Weights of a small image classifier: trained on simulated fluorescence microscopy of cells.
Rows from block 6 of a small image classifier, named by matrix and row number. Rows with one number belong to one channel. Each number is 128 + 24 x the weight over its row's rms, rounded and kept within 0 to 255. All counts start at 0. Numbers have three digits each.
After each channel's rows are labels from the 100 images, of 14976, where the channel reaches its highest value: "responds to" is what is common among them. Only what is clearly more common there than usual is listed. The data: simulated fluorescence microscopy of cells. In brackets: how many of the 100.
# convs1: grouped (8 groups) 3x3 conv, stride 2 (model.blocks.6.convs.1.weight, 392x49x3x3, each kernel summed), inputs within the group 0-48
# convs2: expand pointwise conv (model.blocks.6.convs.2.weight, 784x392x1x1, transposed), outputs 0-43

convs1.328:153149139143149153146113087140089111150143143108088149146090135131143154137139102144147140150147145145152156138138144144051145143146081151142146144
convs2.328:103123119120119084103106112134098092115116141100094137108105094123128142128110103096125122115112140109114101155109117153137106158114
responds to: cells: three to five (64)

convs1.32:093092094112098126124121124125090122114121087125123100090166125123092090088091125125120099125112097103125094097124123103118092122101092124098149126
convs2.32:155099113116118126107141125097122124130120138134134130169096118126093142139141158104163135128124132114116096120117138119151111125093
responds to: few cells (100); cells: one or two (100)

convs1.335:158158144137141151154107101147087119144152151106093148150094145141152149145140100150154145151157146151152147146147146135097155152150081151152159158
convs2.335:106111114138116119101106102133115108135129116111154097109127117122142146132114106120111112115112143119080070170163168152143115145111
responds to: green stain (40); membrane rim (36)

convs1.149:106120115117120144142112125146145138110132064071091108160149137108106133167144095126132156133131093147140116124120125104107055110099112138123141147
convs2.149:095131132107111106128098104120096112119162176099150155111125092109118123114107115122102098119096109108104084148126159145143122139109
responds to: few cells (87); cells: one or two (87)

convs1.386:108114138127141104118115116110123140140133115081087107146100137118117138134136146142115090094078118065083127088115146104139139083086099131124129132
convs2.386:147102109130131111105132134111134100107112093132084064132093128134138135140123153100148128130128147119117120127146138133128097122117
responds to: few cells (100); cells: one or two (100)

convs1.248:101145149097087135141143104098141143147142118104099138099098105152103096106116148107133081154154099142096147100110149096098140096148134114102094101
convs2.248:134145129127115170130133113112098155167156145120121135171094094103121126117144120109158112118111114107134074104138149133115134114108
responds to: dim (56); cyan stain (42)

convs1.55:098130095105096090123143137143122106134098102123108123125096140107093126139118126092152139093159125113106123102098094144093094095093142095096091155
convs2.55:147156144146169123170154162132131150150144113133123122148117143132149125116151124131134143130134132175161153113110132101107144117152
responds to: crowded (91); cells: ten or more (91)

convs1.221:112088125137108118137101112106162087124135143119104139104101104095127099107087111129116114118091108082107122138100115094133138154116099109088086088
convs2.221:128167137149172159158120136148108177159156166131110136129156121110117091094111135158123100105114100152145140113149155130108143114137
responds to: crowded (86); cells: ten or more (86)

convs1.86:130146111099128130074113119136125119119099086087124084085091101097133080103087144101143143130149123122129089126108098142132133130132114088111132149
convs2.86:143103115106122099103142137087134106107096085134102079132084136144091158162139160096145147140132132115111113123101125124157115135115
responds to: few cells (100); cells: one or two (100)

convs1.378:098110125126124105099115079080122124157122092110108089122117127083121127128119129124080107100108096119113092111079170108124123113107113119092118120
convs2.378:134133110124138120135137137119128133136131105139059084137113134132152137140140151119153101134133132140155118041096133113090114116089
responds to: few cells (61); cells: one or two (61); fragmented nuclei (31)

convs1.145:111122085112116119083089085098105131121110121154109118099106122102111142108119107110110120108117124116108090110186124087098108118078100117117130109
convs2.145:142158139140170118160143149141110157175167115125099124151123112118155122112150117134158110120126126157158164080109157103075142109136
responds to: crowded (94); cells: ten or more (94)

convs1.318:138140092106141123101132168104117106094131081134135099094134097095085120131092135134137124092145100137088112105118088137148133094089135100100139134
convs2.318:149116110119127103104142138107139108094107103131081068137089136140112146157136144094156149141130150129125130130129128122145086129128
responds to: few cells (100); cells: one or two (100); ring around the nucleus (33)

convs1.88:137088112099139142089096140088121123125100095094124103090094091101137099088092093116108114142101126123130101125115116087144139144139104104106144109
convs2.88:113114152138119129113108121125098112137127100116143118113108091110103126130130082115157110121124131135115090152151163132138144121138
responds to: cells: three to five (55)

convs1.332:156162148133132152149103094146085124141153142106098145141097151126145155144136100154156147152164144158154150148148146125088159148142089149139164155
convs2.332:101089124139103125096103076124107101134127087098142089099115108116121138137117098112117116116113146123080074173158161148139124129113
responds to: cells: three to five (78)

convs1.5:148155156133149132102135146144157152156150145096088142149062125144150144152144127139153151135148154147112165140107142143180163131151156115156109134
convs2.5:101106128147162119125106124150093144145167101117124114106158115108129116103105100140102089112107115153115111143143187133124145131096
responds to: crowded (86); cells: ten or more (86)

convs1.83:136112112096132137076105106140118109102113096086127093091096100106142086094084102107110126139100122121128092126106101120141140142136097094109143112
convs2.83:134102107134105139097123112103098125142121115124090119131088116117098143131127154114154124127111121080129093103131123132115106110094
responds to: membrane rim (30)

convs1.50:135143121114134139075108116136126090123085078093121097082077094086132091102096149115147145135148125122129098122131108140139136137139116098116136144
convs2.50:149098123117121111101113124095137077114123075120130079106090124133132149160120132079128127133127137102116131149162144139161110125136
responds to: few cells (98); cells: one or two (98); ring around the nucleus (29)

convs1.295:156159149138133142154106093149088137143148156114099152151102151144155150147142106152153148153156148148154144148155149127094150155153084150151155159
convs2.295:095092128127094124104104073126111125143149104109155110100118112116133137138110089118114091118115141121082048141147171133141133125096
responds to: cells: three to five (80)

convs1.201:149076128118139127127134130140076150125131128124135115132129130171136098134108139127129064126086192084135135125145132164130120118132141101150083103
convs2.201:107133142100108162119125118092108135115115129111141153103112112122092128123141081127150105138133124114129077130143120111172130092143
responds to: few cells (99); cells: one or two (99)

convs1.326:139135110105127115110121062112110110106132098111101108111107105104100117132104110136132139109143113132107110113140100134038133103097103104098139136
convs2.326:128142124119117090120113111128103099132134152111070135159098093111130118104116118108118141114107130112132126115100124152109107157116
responds to: cells: three to five (65)

convs1.23:097089090126090125122123121122084121111116094121116107099165123118094090096099123124120094122109089115129083096123124115113096125095100120090147126
convs2.23:149096115116111132100142121095118131133117145133142137172092110127094136139141159099181135130122131110111083127116140123159117130105
responds to: few cells (100); cells: one or two (100)

convs1.216:168126155139161152138163140156083152145138138134160137166155151166145145150139155142154073153138155128159151148155156157143145115142151126152132137
convs2.216:112122139118116123115111111116107137135116082116152127101135125123146135138112107139144072137131126126112060123134139123156134115113
responds to: few cells (100); cells: one or two (100)

convs1.388:137136140137139107172103169163132135165126169116144169140106133176138141141127121135161129146141176151105157109152178108136139114159107135169125125
convs2.388:115113134096076113086115100074128119124135112108149120094097097130088150150154107090151122141129140089118089122106148119201131119146
responds to: few cells (100); cells: one or two (100); ring around the nucleus (29)

convs1.310:153150120122140131119120067119102103122135113107091123124090110107119135134115103137149133126155125143122135127134124138017143113119093127118147139
convs2.310:114132118123120077113103111132105075111126131114072128123108097112134133122115101106117130114114133120122123135091117153126098171113
responds to: cells: three to five (60)

convs1.199:147123102109145099116152091089065106113122115129144106141146102088140129108132109114109085110128083128096104110097101112120107096131086127102129133
convs2.199:122158131124131092140122124130095110142139154105094136141109089106154117127126108105144121123112132110132113138092122150115109151125
responds to: cells: three to five (61)

convs1.314:157159151138131152152100103147082127144148146105092150149095154136151154137139100146152140154155149149155150151143150124094150152148084151146157155
convs2.314:102086124142100126101103077138109106130131092103148087102122113115126142139115098117113112119121140120076078163158165147142124129114
responds to: cells: three to five (57)

convs1.308:146146154139123145159096091149086144148139154102093150150096153143158151139142094141147144159143145146159148148145155120093141159150083154147145143
convs2.308:103105129134108133110105090118105115146148101097149109105118103110123129128108097120118090112109128124085055157152166132142133124096
responds to: cells: three to five (71)

convs1.301:124128135136142144165105056139086120143132160109092151154093141143161145130132102131135136155117137139156138140135146140064134157154089151151125126
convs2.301:101126123119123103104112104108093113124147159102136148120127089121130131120111114118121088116107139117104077154140157153132110146098
responds to: cells: three to five (61)

convs1.234:123127091105125091110123099094135113093107112128126106114127089133124127097126102098089144091127154123082088107098083105096111137130085128100126127
convs2.234:151095111110120112105137121100114125121116116124100098171104111126096137139140159104173137132123131106123104077100135119144103134113
responds to: few cells (100); cells: one or two (100)

convs1.359:150149158139157143172143168161134152138140168141149154157141143166137160152143140159162143152148168140136163139167131137156153134144139125169139138
convs2.359:113145132113077082078113098120125147126137100102100089102135101133090161155141094122144128127114155086091092130104153129183115143130
responds to: few cells (100); cells: one or two (100); ring around the nucleus (33)

convs1.340:133134148142129156164101089148086126151137160099089152155094151148163152130141099133134133154130150139159147148133151124094134161159079154157129134
convs2.340:110139110133115099107111107134120119117121118107141092095141113125150148146118106134119112122111155121092084179165150169145107148119
responds to: green stain (41)